Rows from block 7 of the encoder of a small image denoising autoencoder, named by matrix and row number. Each number is 500 + 50 x the weight over its row's rms, rounded and kept within 0 to 999. All counts start at 0. Numbers have three digits each.
After each channel's rows are labels from the 100 images, of 14848, where the channel reaches its highest value: "top examples" is what is common among them; "colour at peak" is the nearest of a few named colours to the mean colour under the peak. Only what is clearly more common there than usual is listed. The data: gratings and oriented noise at many angles and scales.
# c30: last pointwise conv (encoder.blocks.7.c3.0.weight, 144x144x1x1), inputs 0-143

c30.108:499500501518531488643499472505356866499499500505498508497507394505501531547469502502499499522560433499472499444497474497498489483498414498484516493476440499470484498491480470488498497452493480466495491454482498466467510503426405458464493503495467499484471498472479503438455493498495502432442444503447504499459477429438432466444500471497499499384426467462484472437497484454482444486485406500499441440427479443499445499492499421492466
top examples: filtered noise; stripes at 90 degrees
colour at peak: brown

c30.95:499491496501511500500481506497523389514517498494487515503498490554492499496452408571495500489522256513480422209499500488499501499497395499477505475492400500444496498500500520496493502501500502488499502288501500496500496499415495484499499499499497499197500500500498500498500500500485500497500500498500499501500500500500501500500499514499501501501522501498500499502501500499501501501507504499501499515501502526499532500501500542501502
top examples: coloured
colour at peak: cyan

c30.79:536588501567512495754499497501449670505529463508501441541508490499502501497644464509480535477602601551448503539497529527500533509546558494568513525574626533539507500541500582500505527528517525556531548591545528516523503508490497511503511505526494501270522516470494504484492516501489500497496497500511502528524534498483512516583541517502551512474427535480548506499565517503518540509522450510540506496532543513502427507520532373562539
top examples: dashes
colour at peak: black

c30.123:465526503438502506441493509504480361480486504508486486487559516499492516488469448442492480520528497463463510505508534494503548512513400508374490465417459539529564569495606359536472444560511526510536496489482524548543499500358503554510512503521512501231505511513507506504513497506521500515518512498501500506512518517508469517399497477505500489500224489497502507506489481500501493502499394500500501446501501446503475501499498400500493
top examples: stripes at 0 degrees; stripes at 15 degrees
colour at peak: pink

c30.39:483489500529500505704318531500376519496483506537435484499532423560533510515473240504332501520497451495433443513508503524501514516514526501495511541499556437512482452509483487494503548505522516528508509504517479495509506517510486518503502508502530506302508502522513503492511538502497502484517448520550508523515499527488548507409503501488497499386370500475492507451492499497500501425501446553491472480495494465500417504491504435494454
top examples: stripes at 75 degrees; fine
colour at peak: brown

c30.143:456468509533521501336488549513362572466494498521504485493507483533457529538449324449485495538458478466522519490570509542503530550501314506470490480518500506498530531493510585505546529532565510497522498471499505559534499495499494525530507493521497499132486498593530495496514498513519495541550494527483493499496494538492487504482495477494478484489416483492483499475484493488490500493483456500482496512495485396495494491491493466481477
top examples: very coarse; filtered noise
colour at peak: brown; black

c30.0:495446503407506527281499535508365661459496515499510531529504500588461536594430562463481484516501433496436492459484477479472478479484480479442508469498491480464475484474473497474476439471411482472451449482423487461466497499419479464491495497555471500298494500439485547475481485500526501444450489504452545476487494396488472477471495497491493491450402486493495486451486480491495489489481441553490481411475493320495403499490491412491462
top examples: coloured; scale: coarse; dashes
colour at peak: blue

c30.25:528499500413496500616500501493419976497497499509463493498504410501525494498498505500479500500572396500356464501489494500492490492500530496525507495491504486490495464494488491490503476483473492491484479498470495474490500503466502469462475503455476486426493478442460502488476483479471503463460476478475502469475489472498479473475483470503489484437502476499497519467482475473481475475495476501486500467468496544500487481492465493498472
top examples: filtered noise
colour at peak: brown; black

c30.57:565470500515500500493501500500361672457500495498518500500499499500488498550402583499501501500494503500496510500499500399499379431406480499404501275490501501500346501437412491500390445420498304500475467498500500435288500501492503421492498501495499497455499497491494501466497497479490501494496494499496500496495500474500498479489496494498498496486493497499498500350496497496498490481495491500461497467481497493499480500497495491499495
top examples: stripes at 135 degrees
colour at peak: brown

c30.24:464498494334504498397492483498614353491489495482492695463507502504522487475240266501501500459509346511416442503498506504498480502504433500431498493497511500482500483498503499500483444501503500482522489494486500299500500496489502497503498495457494492378489496486491497503499498496493499499494502487516496495500496477534501497504492519513497496441457501518493497490495498496495489501480493496495516472491497458504499498503487491495479
top examples: very coarse
colour at peak: white; pink

c30.21:502505501793642506465485672535345496488534517499496500541479483667491496500452432486494587512514496496520497457517480541502541504520483504486500525469472501501533501500532448511526518511543513508487500352490510512520497500504443537518502498507499507202498507517519500495509500507512500506513514555456500502502507515507491506435501502494502501495499501492504501471505488497503512509508481504509500521503510499494506500503456495509489
top examples: coloured; dashes; kind: square grating
colour at peak: cyan

c30.1:517514505462508502381462530504419432427416501416491509474592405523664511482409482458290496538523439484432467510548520528508496542456437525527532486499509513537497500521497505514496504531539543519475543538514516523456505502593505562551515505564570547503536530558545506508575579541502504522579532576592505593570502565501595555560571503501525542551336513489538496546552535520533531521545542493536491504560515467495469499531538470544559
top examples: dashes; very coarse
colour at peak: black

c30.113:282464512343489508278482649585445585497452530496508485460531470579423499500337444405499455635489495439478517505524514511511518516510500510484523476498490510516510507504515495510505504521525519511499494501509508516517507498504490525508478501561507521362506513525536513502523507517517510518518511549504604511514500509483511519484531499487514520528316519491510489482521526522520500513520436491516493471518514400488451484516535443514485
top examples: dashes; very coarse
colour at peak: black

c30.60:541445500480505498544470483500634518450481498522471607492527514453478496486569319494289498493472361494225406522505508512492495474509536504479498558534545490457424459501409536470487475448507503446501501547466495482426499499499498534510499432518413514559508502497502498489505410498516501514496509504540499403504515524495519500537502490502495503424443500458496479511500505510501489467496456500494363432500494497501445500502503472498483
top examples: very coarse; filtered noise
colour at peak: white

c30.32:503539500532500499482495517501309642496522498500497421498530488502532507506535457508500501558535408502456502505499500498501495498497383500522512489482471505500480505499500465506359511498489498498490499503501501479487497500504498501503497500518508506032501504504504503497509500504504500502511505507444503501501501500508502502502507494498506505506406507506510499512504507514506501506505506500506498521508505491499512500508508475506519
top examples: stripes at 90 degrees
colour at peak: brown

c30.40:501499609779771540475500542572431490454502500498500618526500454646499498498340441497500508500501451500493472500500500501500500500500485500486504498508500500500499499500500534499504501500500500500508520466499500500500596524498492511529502524499497498358500500500500513603499500499506500500517500499492526500500500520496498507414481498481482489498393486496466458473460473485479548498481452530465499494481470392479489500453497393458492
top examples: coloured; dashes; kind: square grating
colour at peak: cyan

c30.11:494513509532502501589501491502317809484503501580519332502586308500504568582471551497502503625549511499640618487455498448471458465492478500506501450516510502477448481482477530477480410458494462491498498478500500419419500500463498459471501521491511504474491486463490499462505503478490500472494495498503500506503494460488508498488503484491496499399493500486484467475479504475504460456484494498497467487475495483480498516496502499495496
top examples: filtered noise
colour at peak: black; brown

c30.96:499496531620528511370495529511371733414538499523525474517531513662498530561443414498475510552490436506457502573503509514508275495513552506571532350511578512507431504468451501504537543403499511492485503513524509457392494502483483422485490498494514502371494386494496427491504501459440500502503490490511500507500483460492530496483501490489491496475506500504494499437489498495498485466490495497490494483490496492491448498492500498492476
top examples: coloured; dashes; kind: square grating
colour at peak: green; blue

c30.98:499539500495500493478498500500499501520540555503496500496524429494498501500626494501496500512484480501714491448492413465500370450450501500345497495501484379356439449449428505439500378384503351442500470478500416373338500500503500503500501540413595482575499500501501500500506558502501500509502502500574500500503514504490536501500500513500505504385499501455503499528502470501502504490503508500504381498502506497490493546500500497504514
top examples: square grating; stripes at 60 degrees
colour at peak: brown

c30.115:628445510776596593496514625522429401471492497499494492522504460786465502502479498488503516500475495498491494459534496597540504547505492508479502542478500516496535525525497476500547517500504497490523503464497495521547506503531507648549503503526527531473500509567584505516551518529523507541560537534503503531505554599550496600551515489533508490503525489516516537561549523499500495513517512506506534507501519520539504503506526531509510
top examples: dashes; very coarse
colour at peak: black

c30.44:765522488489498500437487517494377598524561488514470501515497477550500484580647685530496502485538363545461466485505483488491480507483496487479506574478466485477524490503482478481478474513482475492480514499497481482504503505550507609535479507582421497583502498500521505561495400500504507569518500486402508492494519691508487537501519511506520502648517503592523507557525502503506529503510515504520552495512511523508492504502510503521535
top examples: dashes
colour at peak: brown; black

c30.125:588544500557499459621519472500228761500488396505631370460589390423573473477334532494508501554622492476398659515490498494484492480497524465491486473514540501508457498485491519498499479488484481498503494526490499487487486489498491475483493486511502497507509493465460497485485491481496497469474497485506492499498495485494519479513500498487511499498467499500513482500510509502503516509514507473514475504502502486472489484510509478510505
top examples: square grating; fine
colour at peak: brown

c30.135:512497522591628501354511626515419252457500499491497494502500520609497489476368487421525506498505409503494497477484473492498492489491487499436501500460477501483490498491492453496475490290493487492485489443489493490479523502498504494488494502484500485363498493492491501501489500488491503489486486500500502500493498486483500486501499472500490492491221493499493503500499484482489490484487475501494504460492492402501445501488494440493490
top examples: coloured; dashes; kind: square grating
colour at peak: cyan